From a checkpoint of a small multi-label audio tagger: num experts 16.
Rows from expert 13 of block 3, named by matrix and row number. Rows with one number belong to one neuron. Each number is 50 + 10 x the weight over its row's rms, rounded and kept within 0 to 99. All counts start at 0. After the name is the row's rms in percent of the matrix's.
# up: expert up (model.blocks.3.mlp.up, 16x512x256), inputs 0-85
# down: expert down (model.blocks.3.mlp.down, 16x256x512, transposed), outputs 0-85
up.235 101:56 46 45 41 52 53 54 37 49 35 40 53 75 64 62 54 40 64 51 62 60 50 61 53 42 53 42 38 63 61 65 64 37 47 61 51 36 34 63 38 50 47 54 50 59 40 47 32 68 53 43 61 64 51 56 56 44 28 54 38 66 52 42 61 61 55 58 57 32 60 55 45 54 45 41 56 46 39 61 49 29 43 45 56 58 49
up.236 102:50 49 48 54 60 30 50 50 35 63 48 65 45 51 65 47 47 46 45 53 49 46 57 45 38 54 48 28 71 39 30 70 66 56 45 27 43 35 40 39 42 48 53 50 39 46 52 48 36 50 49 52 40 67 52 56 43 46 47 41 62 48 40 52 48 58 53 36 58 31 48 77 58 44 46 59 45 51 37 35 67 55 47 51 39 54
up.237 103:45 55 55 51 55 60 41 56 51 44 50 61 58 65 49 43 48 47 39 35 50 37 31 41 39 48 49 44 51 60 50 53 62 57 66 61 31 52 44 37 39 43 48 41 48 41 51 68 65 60 62 61 49 59 47 58 53 55 45 33 69 37 70 52 50 50 37 33 54 65 51 45 56 60 41 60 64 45 54 39 59 52 49 50 57 30
up.238 099:47 42 52 39 49 65 61 57 51 55 48 38 39 63 41 53 37 52 61 51 45 53 37 28 45 74 60 56 47 70 43 65 45 50 31 72 49 68 44 49 43 55 65 49 49 57 45 32 53 40 38 35 34 43 42 55 43 52 55 52 46 42 55 55 42 23 57 47 48 61 60 48 52 52 45 45 66 51 40 44 61 59 37 42 56 64
up.239 094:55 35 58 47 41 46 55 62 43 46 48 32 55 44 50 44 52 32 39 51 43 65 48 52 43 51 41 38 49 52 60 64 47 42 53 48 37 40 63 37 46 54 55 48 35 50 34 54 46 60 62 50 39 53 57 62 46 52 58 46 49 67 51 65 58 34 51 66 49 56 64 60 63 37 44 44 45 51 44 50 61 44 50 52 58 36
up.240 088:54 35 42 48 56 62 44 46 47 42 49 65 56 55 67 42 44 64 43 56 25 54 49 49 50 37 58 41 46 47 70 61 81 44 17 56 50 51 38 42 52 55 58 67 45 39 55 46 40 50 55 40 44 47 49 45 65 47 48 49 44 41 47 39 73 63 64 27 35 26 49 57 53 69 51 63 30 61 66 51 56 57 46 55 66 42
up.241 092:56 61 55 46 66 53 55 47 46 39 61 53 57 46 34 51 42 42 54 51 51 48 33 38 49 63 62 40 57 51 47 51 46 68 55 60 57 55 48 45 44 47 52 43 51 72 54 52 68 62 49 57 51 46 48 58 79 45 41 46 58 69 38 46 35 48 53 27 45 61 59 46 30 61 51 57 54 67 47 42 44 39 62 50 62 64
up.242 071:38 53 43 45 37 39 45 37 51 58 46 54 54 37 57 39 44 40 44 62 48 54 45 52 54 62 47 34 49 44 47 65 44 39 55 43 28 56 43 44 38 43 74 49 57 58 31 53 38 60 47 44 70 47 57 77 66 51 44 42 43 57 35 39 48 52 46 53 52 47 60 37 51 52 37 46 35 40 64 54 38 41 50 70 47 72
up.243 109:63 59 51 59 39 58 58 48 56 37 48 53 62 66 46 55 53 50 50 63 45 37 51 50 41 49 50 56 41 56 72 50 56 37 57 51 42 52 50 69 54 56 73 44 31 50 41 43 57 57 37 50 60 55 46 50 44 45 47 51 68 51 43 36 69 58 46 56 50 36 57 53 35 43 49 56 40 43 45 59 42 27 44 45 67 33
up.244 070:47 42 58 52 47 52 48 62 55 39 55 44 41 37 53 41 68 53 26 61 44 54 46 36 55 38 44 44 47 38 44 49 54 40 61 62 42 49 42 61 47 68 48 59 46 54 43 47 35 35 46 60 30 56 44 69 59 49 50 55 51 51 44 40 62 37 66 33 38 41 50 63 70 70 65 42 52 54 49 48 49 64 49 49 52 48
up.245 108:71 43 51 51 58 62 56 51 43 40 48 52 42 50 47 30 42 42 64 44 56 54 06 59 52 33 48 50 43 44 50 65 60 67 50 48 47 61 40 34 34 46 56 36 44 47 42 60 40 57 31 37 37 52 61 63 57 53 56 54 45 29 52 52 54 52 59 40 45 64 47 49 44 66 61 44 63 74 54 31 57 46 53 34 52 51
up.246 112:54 47 49 56 38 37 50 61 62 66 61 52 63 33 38 58 46 54 39 34 42 38 52 59 60 47 45 41 56 42 34 51 58 56 46 51 61 56 51 48 42 58 33 47 64 68 71 54 45 52 64 49 45 69 61 45 47 48 53 50 49 45 55 52 33 50 54 53 55 43 50 57 58 58 69 38 61 53 57 50 52 68 31 48 45 49
up.247 093:70 57 58 49 40 44 41 41 34 41 50 51 30 42 38 51 42 50 39 50 60 65 62 40 56 58 56 53 51 33 62 35 32 44 60 52 48 54 41 60 49 50 55 41 50 48 61 63 59 56 58 78 68 61 56 65 64 34 36 44 70 72 44 52 47 51 38 50 51 55 57 39 34 70 56 57 46 54 54 55 52 48 56 46 57 66
up.248 107:68 70 47 50 46 48 56 61 47 44 40 42 30 44 38 50 67 48 55 45 19 58 57 35 35 51 45 40 56 55 54 46 38 46 57 56 52 53 31 39 56 40 43 53 44 61 41 57 41 58 61 63 42 46 58 50 63 43 47 28 67 68 55 66 50 57 51 47 42 40 46 53 48 52 54 53 47 54 37 29 46 51 56 47 79 54
up.249 101:46 31 53 45 66 53 41 64 39 47 35 61 65 43 33 42 35 26 67 49 39 73 33 66 68 57 41 49 36 43 59 57 57 70 46 64 44 52 32 39 44 40 37 37 44 38 48 56 56 55 52 61 56 51 61 62 54 51 53 63 52 56 55 56 48 65 56 37 57 65 53 52 50 49 49 55 61 43 63 47 54 55 61 40 43 46
up.250 091:58 41 56 74 40 46 54 33 44 36 20 50 29 40 47 43 53 66 34 68 54 48 58 59 40 57 31 42 50 38 57 63 53 57 48 29 48 57 42 66 51 39 40 50 50 38 56 47 18 28 59 56 51 69 62 54 50 33 36 41 40 50 34 47 53 47 42 46 56 33 55 60 59 66 44 74 36 50 47 43 46 67 40 50 32 57
up.251 096:62 62 49 50 68 64 47 56 57 46 45 54 68 53 51 71 41 63 40 56 48 58 44 51 60 51 50 58 42 61 39 44 35 57 51 53 64 56 44 51 50 47 43 51 45 49 43 40 38 42 44 44 52 40 44 65 53 54 43 60 64 44 54 50 55 40 42 57 45 50 70 56 42 58 49 56 35 50 36 38 45 39 38 56 50 68
up.252 096:39 63 55 38 46 35 39 58 45 45 43 55 58 55 47 47 54 51 35 62 75 67 55 66 45 41 49 62 55 74 48 36 37 35 56 47 52 50 51 47 54 72 30 50 55 53 51 43 38 47 47 51 61 49 38 61 57 53 52 59 54 43 40 40 58 71 63 34 34 61 63 60 55 49 60 60 40 66 44 45 42 46 45 41 62 49
up.253 113:43 33 39 58 51 77 45 47 48 48 47 40 48 65 51 63 51 28 37 43 60 28 39 34 66 56 36 43 47 53 74 70 51 48 51 48 70 54 54 55 49 30 55 58 61 44 59 48 68 48 58 56 43 78 49 56 61 44 55 54 57 42 47 49 42 51 62 54 54 48 57 49 56 76 26 47 58 64 61 45 51 39 53 43 42 52
down.235 106:52 53 57 59 65 61 51 50 52 65 61 60 54 44 44 66 49 59 38 61 46 32 67 38 30 60 55 64 66 64 62 62 60 59 50 51 52 44 57 78 49 44 51 55 49 34 54 40 58 48 48 57 30 40 62 44 41 47 61 56 51 56 36 71 44 44 55 49 48 51 50 30 40 34 39 43 44 40 54 70 57 40 46 60 28 38
down.236 105:45 51 47 47 38 66 59 75 49 47 39 58 59 51 51 37 36 48 63 63 57 49 48 50 40 38 40 49 42 54 16 55 49 33 55 60 50 48 46 52 31 35 41 49 58 47 52 64 42 59 41 59 55 59 48 62 32 46 52 48 30 45 50 67 56 49 53 56 48 57 57 56 55 55 58 54 48 39 61 45 30 38 43 49 59 49
down.237 115:66 42 37 52 48 46 53 28 47 64 43 48 41 36 57 40 58 49 61 67 28 59 61 63 56 57 35 60 37 60 54 36 40 48 43 42 65 57 44 52 45 64 64 62 59 51 47 43 34 35 50 38 67 54 52 44 34 39 61 55 28 53 40 43 48 34 54 64 44 49 46 43 44 54 52 55 40 44 63 54 51 61 49 55 48 63
down.238 096:44 56 75 59 51 39 57 52 41 42 35 56 55 62 41 37 40 46 48 59 56 51 40 40 44 47 53 64 49 50 38 54 63 42 47 51 46 48 40 37 59 17 30 54 69 51 47 39 45 62 47 66 52 79 49 44 42 43 41 53 32 48 61 47 59 66 57 64 47 33 43 34 53 49 60 62 52 44 43 53 47 37 49 46 60 39
down.239 092:62 52 58 43 61 42 61 56 35 51 68 62 45 55 70 48 41 58 59 49 63 47 63 57 47 45 47 43 58 42 38 26 62 55 46 62 44 45 46 57 42 55 46 62 49 48 34 60 57 45 62 44 63 47 60 26 33 44 86 50 57 43 55 68 47 47 45 45 42 38 49 53 54 51 60 41 50 47 42 54 51 59 46 43 51 30
down.240 086:48 62 50 61 50 56 50 67 57 63 24 43 48 46 50 51 40 51 49 44 51 33 39 58 38 35 54 37 50 54 54 43 57 46 65 35 55 58 51 50 60 58 50 50 54 49 54 53 49 47 70 62 35 66 46 60 50 47 39 67 36 35 49 29 60 37 54 51 42 58 63 52 51 39 48 55 45 38 45 49 41 43 43 41 41 34
down.241 096:58 50 51 48 59 43 52 63 58 61 39 41 66 34 43 37 64 39 53 58 48 64 46 44 48 56 60 65 47 54 52 53 60 50 55 57 74 57 51 44 41 71 57 51 54 63 59 37 34 31 41 46 59 69 56 62 51 51 68 63 43 48 44 34 50 37 69 46 62 60 40 59 62 57 46 46 60 47 53 56 59 40 52 32 39 64
down.242 065:51 68 55 52 49 48 64 50 60 75 49 53 64 48 58 54 43 61 30 29 59 49 64 35 57 28 55 48 47 39 33 37 59 39 71 59 44 46 39 62 75 59 37 57 62 50 66 44 64 45 74 50 45 31 29 48 67 68 50 64 30 47 53 53 57 41 45 50 63 40 62 39 40 46 46 43 29 45 55 48 45 43 40 52 62 36
down.243 109:33 48 19 62 70 38 61 20 48 33 64 56 29 52 42 53 49 72 65 38 64 45 58 45 68 57 37 54 62 51 37 53 56 62 34 43 65 43 61 55 46 44 52 54 47 34 44 41 53 42 62 50 40 54 55 51 54 42 60 42 55 37 68 57 28 61 43 45 44 63 39 43 62 57 49 58 59 52 33 46 67 39 37 55 54 23
down.244 068:49 43 46 49 41 62 61 63 70 70 24 46 50 47 46 49 61 50 41 44 36 34 46 41 63 40 55 50 32 51 43 35 54 37 61 52 49 49 49 67 50 45 41 48 63 60 69 59 78 51 58 73 44 39 43 47 60 56 27 49 35 50 43 49 48 49 69 53 50 56 71 42 45 51 45 37 34 52 53 52 20 54 50 34 47 55
down.245 110:50 52 56 39 53 53 66 38 55 50 67 43 46 63 27 33 60 68 58 51 46 32 40 46 58 45 61 67 34 55 43 53 56 58 64 46 57 52 36 45 61 46 44 57 48 41 64 41 51 32 36 60 56 45 53 51 59 62 65 35 51 50 62 49 45 38 39 28 54 52 44 56 59 45 47 49 52 57 34 51 52 45 49 42 53 46
down.246 114:63 51 49 49 55 56 46 55 51 54 57 59 64 44 50 74 84 51 38 57 48 55 46 59 63 63 38 33 50 46 68 61 49 45 51 50 39 37 38 43 66 49 55 50 65 60 62 52 65 44 45 45 49 42 41 50 57 75 60 56 79 50 39 50 40 55 49 57 54 49 42 58 65 49 35 42 66 57 39 53 72 38 60 49 34 64
down.247 090:56 35 43 54 62 55 53 43 49 54 40 55 62 52 40 33 61 52 49 61 59 73 54 44 56 38 52 59 38 53 38 53 50 59 48 46 57 74 46 44 47 51 73 42 60 49 53 40 42 37 58 38 46 53 57 43 48 49 39 65 46 40 60 46 45 56 59 45 65 53 57 55 55 53 56 55 43 73 54 45 62 48 38 31 42 39
down.248 102:55 56 46 50 71 58 47 47 45 52 43 52 51 40 49 54 62 46 58 52 63 66 62 43 45 52 48 52 52 50 50 67 42 63 44 59 63 46 27 48 31 52 82 72 38 43 54 58 56 44 47 35 38 38 39 56 47 52 63 56 59 61 55 43 39 47 49 37 59 57 61 35 63 54 55 61 43 59 57 55 32 32 47 43 69 56
down.249 102:53 51 39 62 46 36 69 42 52 44 59 55 35 62 45 41 65 56 62 55 48 52 44 42 45 57 53 43 50 23 48 64 51 51 52 47 34 46 61 30 46 29 58 53 62 56 57 62 57 48 53 42 51 53 56 31 43 51 53 45 50 54 50 76 35 44 51 46 59 39 41 50 72 47 37 70 68 68 36 55 61 39 44 34 52 52
down.250 082:53 72 62 52 44 62 67 62 50 58 51 39 46 43 41 48 58 51 72 47 45 34 55 55 29 45 51 51 53 28 39 55 50 43 50 53 49 51 51 48 44 37 44 45 61 54 48 60 64 50 47 53 47 47 60 60 62 44 52 52 42 39 37 71 44 36 55 53 56 60 71 51 43 44 45 43 50 59 52 33 56 43 39 60 65 41
down.251 093:70 68 51 60 58 67 52 47 63 56 39 39 53 35 42 55 68 59 47 49 43 36 48 35 65 44 55 52 34 38 44 48 54 65 59 59 61 56 40 51 56 55 60 37 54 42 75 52 41 67 46 64 39 44 57 49 46 47 20 56 45 53 62 24 52 52 58 55 53 48 61 53 41 63 44 65 24 76 45 61 42 44 65 58 58 66
down.252 091:53 45 28 69 63 42 50 58 50 51 32 63 54 46 65 47 62 37 35 47 35 58 39 38 78 34 53 51 45 42 47 52 49 34 49 62 48 57 61 45 37 61 60 59 60 49 59 51 71 58 67 43 51 47 51 58 57 54 33 45 53 41 66 49 51 52 51 70 67 51 75 53 41 58 53 33 41 52 70 45 54 54 60 48 49 50
down.253 117:47 44 50 33 50 65 46 36 60 42 44 38 52 39 48 48 60 42 48 39 50 50 59 50 59 52 40 58 44 46 48 48 35 55 51 46 64 46 71 54 50 48 40 54 58 61 52 47 51 42 46 65 60 44 53 61 51 28 37 38 54 61 69 56 57 53 50 53 63 43 63 43 43 37 52 47 31 47 53 45 54 57 48 61 51 38